Weights of a small image denoising model: arch unet, batches of 256.
Rows from block 2, named by matrix and row number. Rows with one number belong to one channel. Each number is 50 + 12 x the weight over the matrix's rms, rounded and kept within 0 to 99. All counts start at 0.
# convs0: first 3x3 conv (model.enc.1.0.convs.0.weight, 128x128x3x3), inputs 80-95, a 3x3 kernel for each
# convs1: second 3x3 conv (model.enc.1.0.convs.1.weight, 128x128x3x3, transposed), outputs 80-95, a 3x3 kernel for each
convs0.65:55 23 40 59 64 41 57 81 87 52 47 38 55 52 46 52 60 66 51 57 43 45 56 57 40 52 49 36 48 38 42 43 44 67 80 57 31 54 51 49 65 56 43 58 61 44 46 41 45 52 51 57 69 73 34 47 51 57 56 56 45 46 48 54 63 59 39 39 41 45 43 37 60 59 56 33 13 37 50 49 55 43 43 53 40 38 39 64 66 54 66 71 70 43 35 40 51 39 41 40 16 43 51 33 28 52 58 33 34 18 39 46 33 43 63 86 55 41 46 54 39 37 38 63 84 55 51 49 56 53 43 49 56 60 56 54 60 51 50 51 46 49 49 46
convs0.66:47 56 48 44 72 46 37 00 52 43 76 51 59 42 53 35 20 34 46 55 67 55 55 55 55 77 53 53 43 47 54 48 45 66 66 45 63 36 62 41 51 29 50 51 32 51 39 38 44 51 40 46 70 67 45 51 59 51 00 23 12 44 01 27 52 47 42 44 49 57 60 62 42 33 53 51 47 28 48 44 54 26 45 51 50 47 53 49 65 56 42 51 52 47 62 54 61 57 53 59 59 50 63 33 73 55 50 75 52 37 52 52 47 48 52 65 59 50 39 40 58 28 42 57 69 64 56 48 51 48 61 44 55 47 58 34 60 39 44 52 43 56 60 60
convs0.67:18 44 61 53 53 33 66 62 55 57 49 40 57 51 38 71 39 44 55 44 59 34 34 54 72 24 37 60 54 39 68 60 57 57 53 54 42 37 37 86 61 22 73 51 53 43 47 53 87 44 45 49 27 51 53 30 42 54 44 80 39 54 58 44 68 56 44 45 63 53 38 58 49 58 56 52 59 60 40 37 61 39 61 72 40 31 61 44 40 63 30 56 56 32 52 79 34 50 64 35 48 69 56 26 43 57 51 43 47 41 44 46 27 41 39 28 45 64 51 46 51 41 46 55 55 58 48 50 29 39 64 27 45 47 34 55 57 55 44 56 62 55 44 52
convs0.68:50 55 53 52 65 51 51 49 67 48 69 52 56 46 59 63 46 49 42 44 54 59 55 52 51 45 55 44 50 50 48 45 48 67 61 64 55 61 49 57 58 57 53 69 58 48 57 43 45 48 46 40 46 42 40 41 47 49 41 62 58 35 49 28 24 33 42 62 43 70 95 76 49 29 41 17 00 28 26 29 53 98 99 59 29 42 41 20 22 27 31 42 35 29 44 28 52 95 78 48 60 56 40 30 48 61 34 24 44 60 51 32 46 56 47 43 56 47 48 53 39 51 53 49 51 52 38 38 61 58 19 48 62 37 25 42 33 51 44 45 39 66 84 63
convs0.69:51 49 52 46 45 55 39 39 59 36 68 55 31 83 51 48 44 38 51 62 45 65 77 54 52 64 49 53 53 36 52 59 53 68 52 44 51 53 44 61 66 43 61 62 64 57 39 58 61 44 59 52 44 60 46 51 52 35 75 61 42 24 22 43 49 56 62 79 50 44 57 55 58 85 61 43 50 25 52 56 22 35 54 72 74 64 55 51 83 68 19 41 16 15 80 60 29 00 25 45 57 31 40 51 74 73 43 54 52 57 64 46 37 72 51 45 62 50 54 61 48 75 86 46 44 71 52 77 70 60 95 24 36 42 48 56 45 29 70 88 51 71 46 36
convs0.70:48 42 40 43 47 54 54 63 67 51 41 48 50 51 45 48 63 54 34 19 28 52 56 52 84 97 93 47 46 45 49 50 48 55 62 61 29 27 35 31 36 26 88 99 51 49 36 38 47 43 44 51 69 59 49 35 62 35 31 47 66 66 64 50 51 51 44 48 50 53 65 50 48 46 53 45 46 49 44 51 53 51 54 48 48 49 48 55 59 62 53 46 51 46 40 47 50 64 52 46 51 56 54 52 53 50 60 39 41 42 49 48 49 54 46 44 53 47 46 51 53 50 54 51 53 51 55 48 57 56 52 55 47 43 49 43 47 42 44 49 47 60 67 66
convs0.71:35 48 36 20 29 18 34 35 36 41 42 47 37 31 25 59 54 42 40 51 45 41 60 55 43 46 35 51 39 31 55 44 71 50 45 43 34 23 45 22 26 59 57 34 53 50 63 70 45 65 70 51 55 59 40 52 67 98 55 34 47 52 57 51 43 41 58 48 44 55 52 43 57 46 41 39 48 71 54 48 50 56 49 46 60 52 47 52 45 52 53 43 48 56 51 59 58 50 50 53 43 41 54 42 28 47 49 48 48 50 67 65 44 19 56 55 43 54 49 51 52 45 45 44 47 50 52 43 44 37 26 31 46 52 54 50 44 38 76 49 39 48 47 47
convs0.72:70 42 45 63 33 29 49 54 41 44 57 63 63 30 64 62 55 55 57 55 24 63 80 38 53 76 17 42 35 52 54 42 49 61 45 50 45 31 38 35 27 40 40 32 54 54 29 60 47 31 68 57 45 60 54 38 42 43 25 33 44 60 57 59 92 36 56 59 13 52 55 44 59 55 56 67 82 52 55 47 47 52 27 50 70 49 43 29 24 19 39 54 50 72 99 61 46 57 61 53 66 65 51 26 41 46 51 49 44 49 54 39 36 53 52 45 66 61 59 56 63 60 50 63 63 57 28 47 55 39 39 26 48 36 42 50 34 47 53 60 44 39 35 45
convs0.73:63 58 36 42 32 42 54 83 54 51 47 44 44 66 33 52 71 50 52 58 33 66 72 45 60 58 40 53 52 41 55 69 38 42 33 46 59 40 45 37 35 60 53 39 44 38 47 26 38 50 26 45 48 28 39 46 36 58 48 31 55 40 51 61 58 47 54 48 48 46 53 52 73 45 50 50 77 68 33 58 53 64 58 54 51 41 51 41 28 53 51 48 46 44 00 34 32 39 51 50 54 52 67 57 34 43 61 76 39 67 50 68 65 41 52 58 48 59 40 49 65 62 55 54 66 65 60 38 66 53 60 69 52 52 49 53 49 57 33 27 51 42 36 55
convs0.74:50 48 41 74 47 45 52 47 51 48 34 52 54 47 57 51 48 50 48 55 53 42 43 42 46 37 31 47 53 63 42 40 47 53 37 43 43 42 34 55 27 32 58 45 51 52 41 51 52 30 54 59 48 52 48 50 55 31 30 34 51 51 50 44 42 31 21 60 27 22 26 40 40 47 48 53 62 51 49 62 47 51 75 54 78 99 63 47 73 31 34 66 30 48 99 50 34 67 34 45 60 51 49 35 58 52 47 42 43 54 61 36 49 63 47 58 62 58 57 51 49 43 50 56 53 67 51 59 58 68 62 67 52 42 62 41 56 46 66 83 58 45 62 50
convs0.75:53 44 40 69 14 45 58 64 62 49 26 54 39 19 54 69 38 50 52 65 36 42 43 32 52 57 41 44 34 40 26 75 33 50 62 37 55 60 53 54 51 66 52 62 56 50 37 56 61 21 57 45 26 51 51 57 64 52 32 43 61 46 56 27 52 35 45 67 49 36 68 43 53 40 55 42 24 53 58 83 60 34 47 41 53 71 53 43 45 53 39 66 49 38 58 49 38 62 57 63 57 59 41 25 44 55 40 57 46 56 49 42 66 52 36 65 62 32 39 42 43 45 57 34 45 45 46 42 45 52 31 64 48 61 45 37 64 45 48 56 59 39 43 44
convs0.76:48 34 46 37 44 54 43 48 63 50 55 55 46 49 56 52 61 46 54 51 50 51 53 57 46 52 60 54 62 62 44 46 34 56 59 52 54 53 60 48 60 35 59 46 44 45 41 34 58 63 43 54 35 64 41 85 35 09 00 12 57 09 38 59 45 52 46 51 61 44 53 67 47 41 47 50 21 25 56 45 59 61 65 47 47 51 54 51 34 47 55 54 45 54 52 45 55 48 51 40 44 48 39 39 50 52 50 56 61 42 86 51 51 54 51 40 37 64 62 33 44 65 46 55 30 45 44 46 57 49 52 39 47 52 45 57 45 46 39 49 45 51 57 44
convs0.77:45 50 57 36 38 24 53 45 36 54 57 42 46 40 51 49 44 53 27 50 51 44 62 68 50 51 69 85 77 45 40 47 57 53 46 47 62 51 52 43 42 61 46 45 76 47 58 43 48 55 49 50 33 42 39 47 58 62 36 55 43 41 48 53 66 52 38 46 40 53 51 46 47 24 43 41 25 29 49 54 49 49 57 48 45 54 55 50 53 44 53 62 48 41 45 45 51 50 43 53 67 54 40 18 53 51 43 65 58 66 47 19 18 58 37 57 48 62 54 48 35 41 36 49 36 39 54 50 53 53 42 57 60 52 38 68 67 57 42 44 48 37 46 48
convs0.78:56 75 67 70 91 80 57 73 71 52 71 46 54 85 47 41 59 53 64 47 53 54 43 36 76 45 38 64 56 60 52 34 52 49 32 55 74 68 34 61 65 45 67 68 43 49 68 53 52 68 48 51 67 43 47 27 48 49 45 27 51 45 60 40 45 43 55 56 57 43 40 45 37 49 43 35 61 48 46 46 59 33 53 61 27 56 61 42 46 53 29 45 42 17 65 72 37 54 47 47 53 53 22 53 45 36 42 53 50 54 62 44 18 41 43 45 42 32 35 52 36 43 39 41 45 55 42 64 48 44 99 54 51 56 40 41 54 40 33 61 64 38 54 54
convs0.79:58 68 45 59 83 16 41 52 47 35 38 53 69 33 43 55 51 37 54 50 43 61 67 35 32 41 34 67 40 57 72 51 49 55 66 61 48 38 38 55 32 10 55 71 48 50 43 35 57 34 20 49 53 38 58 50 49 34 27 39 54 55 50 47 44 45 41 66 46 48 33 33 54 80 57 57 44 52 48 45 60 56 58 46 49 64 56 53 52 44 40 48 41 42 99 68 46 61 48 39 48 57 46 46 58 47 50 42 49 46 54 57 54 66 63 58 55 44 50 47 46 29 24 42 43 39 49 51 41 53 67 42 50 42 45 59 48 47 45 39 29 54 36 30
convs0.80:46 20 56 53 29 52 59 72 24 57 30 37 42 23 44 48 85 43 48 41 34 42 45 43 54 48 77 44 53 57 47 50 52 60 35 39 50 70 36 47 48 51 65 49 65 45 63 80 44 52 61 45 45 33 47 45 48 52 51 44 34 19 36 46 50 42 57 53 50 49 54 41 45 45 38 46 33 37 71 41 57 47 58 63 55 57 49 45 55 31 52 60 47 48 48 48 54 63 51 49 35 56 52 43 47 44 44 38 47 61 40 42 47 53 62 52 64 48 58 48 48 50 40 38 56 66 49 46 36 47 45 49 55 56 70 47 56 53 45 59 57 43 37 44
convs0.81:52 43 54 55 42 45 43 54 62 32 44 23 22 29 07 31 33 18 39 48 60 43 42 63 38 37 59 53 51 56 56 51 60 56 41 50 46 51 52 52 50 60 50 57 51 54 39 52 54 37 56 51 44 55 48 49 54 66 43 44 47 57 57 51 51 56 58 43 59 60 49 48 65 44 59 46 31 74 47 43 67 68 25 42 99 30 36 78 41 43 28 38 85 12 30 99 25 34 76 46 46 51 39 47 74 42 44 21 56 40 46 50 36 54 57 44 44 64 48 46 66 36 48 54 44 41 52 35 51 56 03 47 50 42 56 40 42 73 17 48 80 29 45 77
convs0.82:55 27 70 00 13 61 32 17 80 39 14 53 12 12 52 55 38 40 52 60 47 62 65 54 51 52 49 41 45 48 49 73 57 44 61 41 46 50 52 50 41 46 52 44 53 35 33 72 49 35 48 40 25 57 65 50 47 44 62 77 72 49 36 42 48 50 48 49 50 43 50 52 49 47 47 42 40 62 56 39 44 38 46 54 33 44 56 49 40 62 51 44 46 51 48 59 51 45 39 45 39 64 62 48 56 39 56 43 56 46 57 48 52 60 59 60 34 53 65 53 35 45 47 50 43 53 58 41 51 46 14 55 65 54 59 49 44 45 56 45 51 54 38 56
convs0.83:37 47 42 52 40 30 42 38 29 54 58 58 58 48 60 46 60 45 60 44 38 38 66 52 55 35 44 50 37 60 66 52 42 41 68 64 45 48 62 74 63 48 64 60 55 35 48 67 50 42 54 43 28 44 49 46 47 51 45 57 86 63 25 22 50 48 39 44 55 56 44 40 41 28 43 38 18 24 39 41 42 16 34 44 40 49 53 56 57 66 45 52 31 58 46 47 62 46 44 56 64 63 73 55 59 47 66 32 49 52 56 65 59 74 42 61 50 39 41 48 50 30 52 53 42 33 49 19 37 60 60 25 67 54 46 32 53 53 37 59 52 48 59 56
convs0.84:51 48 31 52 34 29 48 38 42 37 47 50 56 23 56 47 26 37 58 58 43 51 65 53 46 50 52 54 52 58 60 62 66 58 75 49 42 51 54 65 64 47 52 50 43 57 60 56 59 64 65 49 70 73 57 47 43 59 57 45 02 00 00 51 63 52 47 44 47 35 29 41 60 49 55 55 70 40 37 26 58 52 55 53 48 52 44 43 39 44 51 58 46 54 60 50 38 36 43 39 54 53 53 69 62 32 23 32 47 51 60 47 45 62 41 69 61 56 52 58 40 31 39 60 48 50 56 49 54 61 41 30 59 36 31 43 48 56 59 51 56 52 40 45
convs0.85:50 32 57 64 41 57 43 62 60 46 67 61 47 45 51 56 59 47 54 51 55 46 41 51 40 33 44 53 46 49 64 43 52 63 40 50 42 51 47 52 45 49 50 54 50 51 43 44 51 37 49 48 37 51 53 49 48 50 44 59 50 52 48 68 38 40 99 45 41 59 39 38 61 44 37 34 37 50 30 52 63 24 23 71 23 42 99 37 27 84 82 28 41 99 26 29 51 21 42 48 50 56 49 42 45 49 44 47 61 40 54 57 45 57 55 33 39 60 43 41 59 41 45 51 40 40 36 30 22 00 27 00 37 18 19 66 37 43 85 42 39 68 43 47
convs0.86:46 52 59 40 44 57 45 51 41 45 67 60 45 58 53 50 50 42 47 52 66 56 59 68 56 44 58 52 61 58 54 58 53 59 59 67 41 51 50 36 47 53 49 50 42 45 51 45 53 54 40 56 43 52 64 51 42 58 53 61 45 37 36 36 51 21 68 99 48 52 00 28 42 27 36 33 99 47 25 65 33 54 46 36 67 99 48 55 32 36 67 43 68 44 14 44 45 83 69 52 51 63 51 44 34 61 55 42 53 50 37 63 83 59 56 38 48 53 37 49 40 00 35 48 60 77 44 54 42 50 25 33 58 54 26 58 45 65 58 46 48 42 62 36
convs0.87:54 26 38 48 64 65 44 80 53 44 25 45 20 60 67 47 62 59 57 45 54 40 52 51 43 47 62 54 46 52 49 41 47 58 74 67 40 43 60 58 67 50 72 59 45 54 41 39 46 51 57 48 31 52 45 60 62 51 64 26 56 37 32 43 45 38 54 56 51 53 56 52 60 65 44 75 56 20 50 49 17 47 46 40 55 67 55 46 54 57 49 41 43 65 64 39 48 54 44 48 65 71 61 79 49 51 45 36 56 63 63 46 49 56 60 72 60 44 50 38 55 60 54 48 62 52 28 16 45 46 46 86 56 78 65 54 52 40 45 38 33 41 35 33
convs0.88:72 52 39 53 42 49 46 25 61 32 40 45 27 30 65 48 21 54 51 64 33 51 79 46 57 85 58 54 43 39 55 50 60 37 61 59 65 48 69 28 41 63 49 35 50 54 43 36 45 42 46 35 59 56 33 32 67 44 45 61 16 35 38 32 54 59 35 53 48 37 51 57 56 56 56 52 50 52 53 46 46 54 60 61 53 42 33 51 58 44 27 57 58 31 55 41 45 58 53 41 28 31 33 58 48 50 62 41 34 38 52 44 47 52 36 50 46 58 55 60 64 46 51 35 50 44 44 57 51 50 53 42 46 24 55 49 58 66 45 57 43 47 59 50
convs1.65:23 45 53 47 32 46 43 66 41 56 62 52 62 54 44 55 54 40 43 31 52 47 35 54 55 35 58 40 27 37 63 50 57 65 59 46 60 54 55 56 60 54 44 47 61 54 67 54 49 42 52 51 52 53 48 51 43 38 37 42 51 60 56 57 50 65 57 58 53 44 53 56 58 69 47 55 59 45 33 39 39 46 51 50 56 55 48 44 50 45 51 47 52 58 60 57 47 65 56 57 58 49 74 41 64 60 60 61 28 41 51 28 53 59 56 45 63 46 70 57 51 43 38 39 41 36 49 49 55 54 53 55 50 62 54 47 53 56 62 53 40 45 44 58
convs1.66:29 99 65 49 31 45 61 12 53 47 60 49 60 32 51 62 53 38 44 57 52 59 60 43 54 34 49 35 41 30 76 83 33 59 49 49 50 48 59 54 62 54 53 53 47 41 39 35 33 41 54 54 52 64 61 86 66 55 62 43 57 60 58 50 48 54 52 52 66 54 70 62 46 58 43 55 75 41 44 52 52 41 55 55 41 33 52 51 54 61 41 51 61 42 45 51 50 48 43 53 52 27 37 56 58 44 46 41 32 55 61 45 55 47 55 62 58 62 64 48 56 34 48 46 43 42 48 46 49 48 45 44 38 45 42 54 57 49 52 56 49 52 47 42
convs1.67:27 48 45 48 69 62 37 77 47 38 66 56 34 33 49 43 32 60 60 54 49 43 38 45 28 38 43 36 55 55 29 40 44 38 43 42 57 64 40 67 67 57 68 77 55 62 64 52 81 61 42 54 36 47 55 56 42 51 35 42 56 50 48 51 75 51 65 51 32 36 40 44 45 51 46 51 46 37 51 58 44 58 64 47 62 61 47 49 48 45 39 42 51 41 50 55 49 49 58 53 61 41 50 84 34 49 44 60 42 68 55 64 57 50 42 59 64 44 48 45 42 48 51 42 54 41 50 60 63 43 58 58 57 42 54 53 58 38 72 34 23 77 52 47
convs1.68:42 54 36 55 38 56 61 40 62 55 48 47 52 58 56 44 48 50 41 45 49 46 43 58 55 38 48 49 34 43 46 46 38 38 45 48 45 44 50 46 42 35 54 56 46 44 54 56 45 49 54 43 51 53 54 45 55 41 55 52 54 59 55 36 39 40 44 42 44 62 73 52 44 60 45 54 54 50 39 60 70 48 71 69 38 31 53 24 02 37 38 17 34 48 38 41 61 58 52 47 55 43 45 45 45 59 31 35 53 51 62 49 47 51 61 61 43 52 77 45 35 42 51 41 39 37 74 49 33 48 45 54 30 55 75 63 48 62 51 44 46 39 63 58
convs1.69:49 53 54 58 58 55 60 57 55 49 56 56 57 61 56 54 48 53 38 34 38 61 57 47 56 51 51 46 42 34 49 53 52 49 43 52 46 53 50 56 59 51 42 54 46 57 36 47 57 47 53 62 45 54 61 45 47 47 37 47 49 42 51 42 53 49 34 23 39 48 37 47 57 30 55 41 50 62 48 71 48 31 25 39 35 04 37 42 14 49 67 91 55 88 99 73 75 81 80 48 64 62 34 59 58 69 40 49 34 28 50 56 37 38 25 38 47 60 42 51 39 28 52 59 46 52 46 55 48 66 49 58 49 43 43 53 44 61 75 47 38 43 64 43
convs1.70:47 35 50 45 46 53 55 54 52 49 38 57 56 48 61 47 60 71 25 28 47 14 00 30 00 00 05 53 44 64 56 36 53 47 51 48 59 59 32 48 30 02 89 54 24 41 69 59 25 58 49 49 50 40 42 38 42 49 58 57 47 69 36 44 41 48 62 63 52 41 61 54 55 40 44 54 50 57 62 54 53 34 53 41 44 61 46 54 64 56 52 47 61 51 42 44 49 37 41 64 53 57 55 46 63 44 50 58 50 61 45 44 54 35 61 58 33 52 56 55 60 49 60 55 66 81 49 46 49 47 52 52 57 56 49 42 48 38 49 59 57 64 71 76
convs1.71:53 60 53 65 68 57 57 53 50 57 56 50 76 50 46 50 46 56 59 55 46 49 46 48 63 56 53 49 51 63 41 56 45 49 46 51 51 50 42 40 63 61 38 44 34 52 46 30 40 51 47 69 69 48 56 63 69 54 52 45 44 50 54 56 57 42 44 61 64 37 66 50 54 52 44 46 55 57 56 61 45 48 52 42 44 49 53 47 67 47 50 55 62 50 53 51 39 56 44 46 45 46 68 37 32 68 55 54 44 50 67 67 66 73 69 45 57 55 51 41 60 46 48 50 51 52 44 53 49 51 49 51 61 59 47 48 61 35 47 73 41 69 68 50
convs1.72:61 35 42 73 49 35 57 65 51 46 39 54 60 53 40 49 55 54 39 46 46 51 59 53 50 59 51 53 48 42 57 46 54 49 43 49 45 66 78 49 54 63 44 46 59 49 41 57 61 43 58 61 38 64 48 49 44 64 56 60 47 40 50 52 30 46 56 39 62 59 55 67 48 44 53 49 28 39 54 43 49 53 69 62 64 71 67 45 47 52 51 29 41 33 20 43 54 49 48 54 45 49 47 41 51 55 40 48 52 71 54 51 47 52 41 42 45 44 35 48 52 53 57 47 51 56 48 59 53 68 58 40 52 54 42 56 67 52 58 27 55 53 54 63
convs1.73:73 43 35 68 38 47 64 37 46 56 53 52 50 53 34 43 47 40 39 48 43 54 46 51 37 42 49 53 30 36 54 36 24 70 42 43 48 52 49 43 60 70 40 66 46 26 58 48 45 55 40 54 72 45 50 35 50 55 47 61 58 58 53 59 42 43 58 34 55 57 36 53 45 35 44 31 12 27 62 53 40 53 48 47 56 51 52 56 59 57 38 48 39 58 53 52 46 47 50 39 19 42 52 70 34 54 61 60 40 25 51 41 11 41 51 48 78 56 37 38 57 57 37 57 47 31 57 56 45 40 34 38 51 47 48 61 46 55 48 40 47 52 48 44
convs1.74:54 45 44 56 33 41 52 52 58 42 50 51 43 59 48 43 55 47 47 50 49 48 56 57 42 51 53 40 42 38 64 62 61 43 58 52 52 72 62 52 49 60 58 53 55 44 48 51 57 58 50 53 46 47 47 43 47 58 61 51 55 46 48 54 99 68 85 99 80 58 85 66 48 49 42 65 64 59 71 58 62 35 13 24 49 29 42 41 34 50 53 59 70 46 29 51 49 37 71 43 50 37 47 62 60 65 51 43 47 49 51 27 62 56 27 48 54 57 49 73 39 48 62 56 48 56 52 45 26 67 57 31 56 43 27 44 33 46 37 48 36 42 44 37
convs1.75:41 42 42 60 00 51 51 12 29 42 39 62 51 00 57 47 28 48 50 49 49 44 40 47 53 32 51 62 31 34 66 22 29 48 53 40 45 58 55 56 59 51 54 56 49 69 35 49 56 02 69 80 14 53 34 50 48 43 22 31 51 34 48 55 44 40 44 43 26 46 45 37 39 44 48 52 47 42 47 51 64 37 33 36 52 66 40 49 51 48 58 36 49 45 52 28 42 46 37 34 72 65 23 00 24 57 37 19 48 35 33 34 46 60 55 42 43 53 69 74 36 50 56 49 48 54 47 45 51 48 41 52 55 49 58 66 73 53 60 66 47 41 35 38
convs1.76:47 47 45 64 70 58 63 59 39 50 56 55 43 41 74 52 43 38 50 46 42 54 50 55 56 48 59 41 39 49 64 48 57 66 60 66 56 39 46 64 46 53 49 36 50 36 53 59 38 53 55 43 13 69 33 29 48 06 00 04 37 72 34 26 42 61 45 50 53 49 38 39 54 41 43 53 30 45 56 63 52 39 47 50 46 58 54 44 43 34 44 39 45 53 45 45 50 40 46 48 44 65 56 33 69 43 55 46 47 41 56 56 40 48 48 61 51 29 53 44 44 38 52 56 38 56 42 38 55 59 60 53 48 50 42 62 51 48 63 43 54 57 46 48
convs1.77:42 64 42 64 37 64 49 57 64 65 54 50 50 47 60 48 74 35 42 58 55 45 58 57 42 59 66 68 64 61 56 44 48 38 29 24 58 59 45 60 63 49 35 45 55 49 54 52 58 69 64 42 34 28 67 62 76 62 17 35 43 47 34 42 50 50 41 44 59 59 46 57 45 45 39 61 52 41 49 53 50 47 42 46 49 51 55 48 43 52 43 45 46 51 57 53 53 39 39 37 67 47 56 50 49 62 69 47 43 41 50 51 66 44 27 27 48 43 47 47 40 53 56 54 67 70 41 41 47 49 49 52 51 51 57 52 48 46 50 59 55 58 55 53
convs1.78:54 40 34 41 00 37 51 29 34 39 39 38 58 17 35 68 42 37 57 64 54 58 49 39 55 48 26 60 54 30 31 53 68 62 87 69 44 54 32 47 43 32 55 58 51 40 23 50 57 28 40 52 22 39 45 39 51 66 53 38 44 58 51 53 47 44 41 57 57 47 50 37 59 54 44 55 50 47 50 65 58 67 46 39 73 61 37 63 56 31 43 34 45 38 41 52 41 40 50 64 34 51 56 78 62 45 43 46 61 79 58 34 57 34 46 80 39 37 45 34 57 63 24 36 60 66 44 52 40 46 22 33 44 39 56 46 63 56 78 32 63 59 50 41
convs1.79:41 53 55 71 33 51 60 45 51 47 54 63 63 63 46 49 65 50 40 55 66 35 48 43 27 41 41 47 44 25 56 27 49 56 67 61 49 46 48 61 51 67 63 58 47 53 45 53 58 78 49 42 65 52 48 53 55 45 58 46 52 57 59 60 65 59 60 85 58 51 54 52 52 56 51 48 49 55 52 41 38 53 68 44 44 73 48 43 45 41 53 34 45 27 36 28 42 32 46 54 78 62 38 62 65 51 58 34 65 73 63 41 58 55 43 54 61 44 64 87 63 63 80 56 59 70 54 45 55 61 55 42 44 61 51 60 73 54 69 79 50 51 60 67
convs1.80:76 21 71 46 65 45 20 77 47 59 34 63 48 35 42 49 58 43 56 53 47 56 43 65 46 47 50 44 39 31 70 54 71 49 40 47 54 51 60 51 46 57 50 51 55 52 65 54 49 60 51 26 29 59 27 44 47 54 57 51 51 49 35 52 43 54 52 56 52 64 59 46 46 45 60 64 58 60 45 54 47 67 61 54 51 43 48 33 37 48 34 27 37 48 51 49 53 66 47 60 70 79 48 83 60 46 64 57 54 47 40 58 52 59 34 64 56 56 52 64 43 62 30 50 47 43 42 42 46 53 50 55 54 46 54 61 70 59 39 50 45 44 46 48
convs1.81:49 50 48 48 55 47 45 48 48 53 49 60 66 49 63 65 43 50 43 48 44 46 50 45 45 46 44 54 48 46 41 53 49 43 40 44 51 42 43 49 50 45 55 47 41 47 45 53 49 63 62 46 60 55 48 46 47 60 45 48 48 50 53 54 41 30 53 49 47 54 55 57 57 53 54 50 51 59 54 48 57 63 59 37 88 47 14 52 49 31 38 45 56 29 51 69 44 57 46 60 49 49 45 46 53 51 60 58 53 40 51 50 38 60 66 48 55 57 38 56 73 47 44 54 47 47 61 56 59 88 99 80 70 50 60 50 57 53 46 64 61 56 50 55
convs1.82:40 42 35 28 00 44 32 14 17 41 36 82 63 00 24 58 28 27 41 58 45 51 51 47 53 37 45 40 24 67 57 16 62 52 43 51 45 38 50 46 36 51 49 62 66 80 42 44 81 30 31 88 29 34 49 60 44 40 65 53 60 58 52 42 62 54 47 55 36 45 39 45 52 50 47 57 61 57 55 32 55 51 57 48 48 61 46 49 51 52 41 46 54 47 55 47 52 57 48 50 39 59 46 60 41 41 54 33 63 65 37 31 46 30 49 48 35 46 50 53 47 44 41 52 35 54 52 54 49 48 54 54 42 51 54 57 66 50 50 66 47 55 63 52
convs1.83:65 52 64 43 58 51 49 40 59 69 44 56 58 72 64 55 46 66 52 44 40 47 53 43 50 36 49 49 79 72 52 60 82 49 56 67 47 46 51 56 43 34 45 57 50 48 49 47 60 61 57 41 50 65 47 39 24 32 34 49 57 55 62 53 48 57 41 26 62 61 54 46 63 48 52 53 47 35 54 44 46 56 61 49 48 50 54 62 51 40 40 43 49 54 51 51 50 53 48 47 58 53 61 51 49 54 65 39 40 56 47 38 52 46 31 65 38 48 38 46 41 43 51 34 26 56 48 49 58 54 52 43 43 46 44 60 45 68 47 57 63 46 54 43
convs1.84:36 50 51 33 39 48 45 64 52 37 06 53 74 20 48 54 31 51 69 61 54 43 28 43 48 39 41 33 03 33 48 30 37 49 40 45 57 42 28 47 32 27 49 46 44 46 71 52 59 80 66 57 72 51 00 00 12 45 60 32 61 62 55 51 40 52 41 48 30 42 46 38 52 33 29 48 41 43 54 48 45 62 63 38 43 37 34 56 52 53 45 61 42 42 51 44 65 56 53 16 07 48 66 71 42 38 70 43 50 36 63 62 46 51 47 53 44 50 42 45 56 61 64 56 53 54 57 49 56 57 45 52 48 42 54 74 79 56 44 46 51 54 72 68
convs1.85:45 47 55 46 56 49 44 60 46 54 53 46 54 54 65 45 49 58 51 53 51 49 61 57 41 45 48 57 51 44 46 53 43 49 43 49 47 43 55 57 42 48 59 52 46 53 59 49 53 49 48 47 57 53 49 42 54 54 53 50 53 43 48 44 41 43 57 52 31 53 50 48 42 37 51 55 42 36 47 56 45 35 51 71 07 48 91 22 55 63 68 54 49 60 45 42 49 51 51 50 50 52 51 55 42 53 43 53 42 49 66 36 41 66 47 35 61 45 44 52 48 43 71 38 38 58 27 25 32 00 00 00 16 17 22 46 57 38 64 57 48 47 50 42
convs1.86:48 62 50 48 50 52 52 43 40 46 23 47 45 20 47 51 31 52 46 46 52 46 44 49 47 49 53 39 40 35 45 32 34 50 44 37 56 50 58 56 55 59 47 48 56 47 43 48 56 50 46 59 49 43 47 58 51 56 37 53 45 41 44 35 40 38 31 55 45 47 68 49 42 46 50 51 64 38 55 76 64 31 19 39 39 42 36 43 50 46 34 49 36 45 32 39 47 34 37 44 31 26 43 58 37 46 41 51 32 38 37 54 32 39 49 43 39 66 63 62 55 72 58 57 52 62 70 60 64 81 68 75 57 59 59 59 26 47 43 17 48 39 32 28
convs1.87:39 46 40 69 37 55 30 28 29 38 32 68 56 25 45 54 27 12 53 60 53 40 61 58 52 63 48 55 42 43 77 32 29 56 51 39 57 51 51 43 39 57 52 36 64 27 46 50 50 54 49 48 58 41 49 45 54 57 65 68 44 37 61 50 65 45 48 67 43 30 46 50 54 63 60 52 59 53 71 52 32 59 35 44 48 42 51 41 46 48 67 51 33 59 54 45 50 39 56 49 17 91 36 00 45 33 37 44 57 33 51 45 44 58 40 63 45 28 60 42 29 37 56 46 52 36 59 45 39 50 45 54 42 56 66 57 53 56 52 76 65 66 43 55
convs1.88:50 25 50 56 15 38 54 01 30 35 39 57 50 53 44 44 49 54 44 26 52 55 44 54 65 60 67 38 22 48 40 48 57 41 44 64 53 55 55 49 65 68 46 40 50 47 36 54 41 40 54 39 51 49 38 28 67 42 56 61 37 57 56 46 49 45 40 37 42 47 44 51 62 51 54 57 52 52 48 51 48 52 65 50 52 56 49 49 52 43 53 55 51 47 40 47 67 49 53 47 43 47 41 50 65 45 61 68 59 54 46 61 70 30 53 58 68 54 55 55 57 50 45 62 53 44 51 59 58 49 50 52 55 44 53 50 42 52 35 27 53 27 50 62